config.yaml
model: "segmentation model"
horizontal_flip: true
encoder_bias: "none"
encoder_parallel_block: false
encoder_positions: "learned"
decoder_upsampling: "pixel_shuffle"
lr: 0.0074
nesterov: true
steps: 8600
final_lr_fraction: 0.01
Rows from block 5 of the encoder, named by matrix and row number. Rows with one number belong to one neuron. Each number is 128 + 32 x the weight over its row's rms, rounded and kept within 0 to 255. All counts start at 0. Numbers have three digits each. After the name is the row's rms in percent of the matrix's.
# gate: MLP gate (encoder.blocks.5.mlp.gate.weight, 768x192), inputs 0-47
# fc1: MLP up (encoder.blocks.5.mlp.fc1.weight, 768x192), inputs 0-47
# fc2: MLP down (encoder.blocks.5.mlp.fc2.weight, 192x768, transposed), outputs 0-47
gate.373 056:152114094166065106140098119088171158112172142132131149157119146107137119101139169110182135120183183173172098113104131115150141090133108095107112
fc1.373 066:147121117160064113135136150090126171133167122153130171135128177108097120088130140101149128112179184163134110137103108099139154112162110108141107
fc2.373 072:146106179114127121115143093149173093120165188118197141074132144124088166156158136173131136112083111123119153136164087117106143153171105139179078
gate.374 109:108167143105143097149173143185113165062166103118142217146106128116110076130073103177122103141045122123120054158136142127090110117098068143152143
fc1.374 125:137128146179154145133045146069122121165108142114138106086105127121164127187193109127112130148135149093088183133122135131167140109160121122158125
fc2.374 120:136126118140148157134140135086159133115129142150118165125149106145115151116111162062145081118133160088091190147152123105132166117154136142148126
gate.375 010:150150134198186126144077121153174170102125188170152055114156110137144113191099131134154148128113149097123188109085161108148128096174182108130122
fc1.375 015:113111118036094111086186133108082103153130047115100184144097124105118120101147096103123113124152112161114091120165093130106142177088083161148105
fc2.375 014:145106137086084145105167122086095129173113000078105176145125091085115098088145085068090100176138129155162062130157095158118154148086095162129111
gate.376 005:060157023123123107120139110150081063144083191114161136152072144119138153111119102131149122137210118097108139156087159105149117143114143124129160
fc1.376 009:209082197130137128137117129128133120147112137145065091102173115153107123130100076108149101105091112163115151105184118188138120116097123114164048
fc2.376 007:183106142092150084139107125149159102118114110146089091073142167144111123156120087119179125142091088159130131136143152220129156115134122117130068
gate.377 131:186102151145196141133153147103117074081169132092096071143174152154062149166133092136145127164162101085157115108132106066154098137080136141116107
fc1.377 125:183124099124109176185114171154168196128125159168158158096143098120138156121145108183109119101123080143103172110129122141119122123097129154067183
fc2.377 107:117121117096111109103126161104089114200114139065153151108154166182085135138112151113106079123193094135164079184162099107067098167190080123073101
gate.378 011:075158166127158101190182156132093091111124119101059114118133123191107099154163120107098142121100134165122143118068076095102105152135122062129125
fc1.378 011:084105119125162111162082081133097106123102101096067129134094140123107084071161098061116102103113118168177138068126107092194112117129134123162139
fc2.378 009:099133117124089119090116154121038148158099240143158127116111146130155128172153153144167141129072101158075069115113150117088181165175149150143073
gate.379 102:103125118111129092140151123083068150095134059157077161118109143162083104085137106105131149146153124096127098117052098139148144129073080061154145
fc1.379 107:066152093101134148084118125074124080177181093155100128132060061184122158087075142105174145093177135123117144132058100054138143124110137120147152
fc2.379 096:132083100130124134110132125187109161149152183176201102131115163131137118119139114150117108163073130110096108097104099118101087073130129076131083
gate.380 116:101139099149144128128108120109091165153201046085083082131101185108125126101153099186090096120166142167098148100115107067119127142121141112146118
fc1.380 120:117067133120131156095094175158070108144091113130142111121146109116082136121095139131143117125216088078143126102123165138130160142154100146117075
fc2.380 124:117145184169107139101083151141105089124111044128098171159136131087195140169185127159147132127106182146108144194143148086121135219124130196126165
gate.381 156:170141097090083130103097106146123118127133082171157124151160145160072168135096147167103134122144082066108075175069134175089095085177124128104158
fc1.381 152:070160137119101102150111176130160110139146171160175180133095159156148169172173117209142193096130143104092160160124064134111084108181093148100154
fc2.381 115:083134124212174098130139114102153093059157210122108153127096174161051121143171139115126110167122104156059152184132155106071098142082117129090141
gate.382 052:142135106131102143150109150122141132166112186125117092074193178157161146118086125109137199107180087121159198105188085095162170165139145122099145
fc1.382 065:116123174102171110118148084090114139076125069137113206158072081103112123110153127088086115178079180147136066150052188130101095070107100101170117
fc2.382 073:152133106122086190107119102141124159147125000125154131142165139088166092109106150124123119199133093133160167112080152065201079129166109144175157
gate.383 148:117141121132147089111109177133157153123070128093153142086131139112121121141122148089155111145154161117138133118106084102132112164154115054165112
fc1.383 137:073150123117092144155134134190088139106176094190145102126182106155065140120083163115106112135137103095096135108127179095165111183103118161124169
fc2.383 172:206107177122193139152106113102158118147109130097133146123107121110190144139130090095153193105120157136055122112114093162083131067136143133159134
gate.385 006:181100156117073092148092142176155086194182194097165149148116093118078147091138114150156176141125144144154111119155091158175161114206075116150169
fc1.385 006:068179105114172162125165079105122160082132059153163104174189136154198099135101171154082108141068140109138104156108133098091142157077154148086051
fc2.385 005:081145134104101098121118150118141087126157040109121103145095147180098200081148153154173153100103152117065107157108131085114136129165151113182149
gate.386 100:106164069102183144135111139171177103086097180117147119153065131105149093107117141125125130119129150052116113182112128162203142079153096112110161
fc1.386 114:092135128128158099097109147127108087099111165071120087123065155086099128083129124098158109108156104127104088144103125121154121164175094129135163
fc2.386 123:123130086182166153063094139149080087143123197170127203055114136153172102131142144158112149102126200074122128076119092080189165115162188094139096
gate.387 102:048185079102047090136125081133119084146104194066158159156064130082135124108153114154157110134178161081087144119098103154122153191142137138133098
fc1.387 107:097143155176112148042110168086142106147076113074112140191107154113171096134156135130134087113123118128129173155125101128141143158171138152078127
fc2.387 116:178091098112143159098092133136143085134127176167131156145138133184121104123173116182106158107161133116130169087094097132106133127129151115151120
gate.388 125:109151094128098105131114132066157134070158110163142133167126099108189129171102154154193143146130095066152111135100137095210144130117141147098132
fc1.388 113:141144134096131148160142171158139140113132153115144096186090105107105092122126129149097160139107149146120102135088120100184115169084126182113065
fc2.388 111:137151157093073133185097192135147200076093192145138089123109098206105124120122107055146138085158095094115145169107138167151111171143114078162132
gate.389 112:133132136163092085113099101128053049128110110105097141107116147152134077140141099087155125089134146106062126129177207097112108083133106126112138
fc1.389 114:159081126132099107120121147153100093114155088107142099119116111127150101074203113114110089129135099161097089164124125152205116133118127090159143
fc2.389 114:148132150162120132112103147147131152123111142145126141135137126130170149141143123159127099170090172157121101218169099136089166077168123134105057
gate.390 077:134114109092136085178153119175097153165182072166135192143112106153151132098105118155087166103097143109149133123123150178136147110122051103074122
fc1.390 081:154090179172132177066124094071116066105111138121149094081125162118104116139086145123189101123159116141088132127114130106102162078172225126175082
fc2.390 087:067189112102132111085109138098116147130162005156178151130116123146173128155155102153153142119076093184092194180093095141135085162155164168141136
gate.391 122:115112236182129135116112099165154108102170099148173114105087161139182117104067150175088076117094137126138210103060136182139118185131080149102171
fc1.391 110:120164110204167156140126138122107080190128128108109091091134167133198127038114151098089121105136109131130083100159119138124084095161182106121172
fc2.391 118:145157160070136107171102113163107120141128106167110122079145104170168136115122145121171138141145128083104112125166146109178137124172142147139096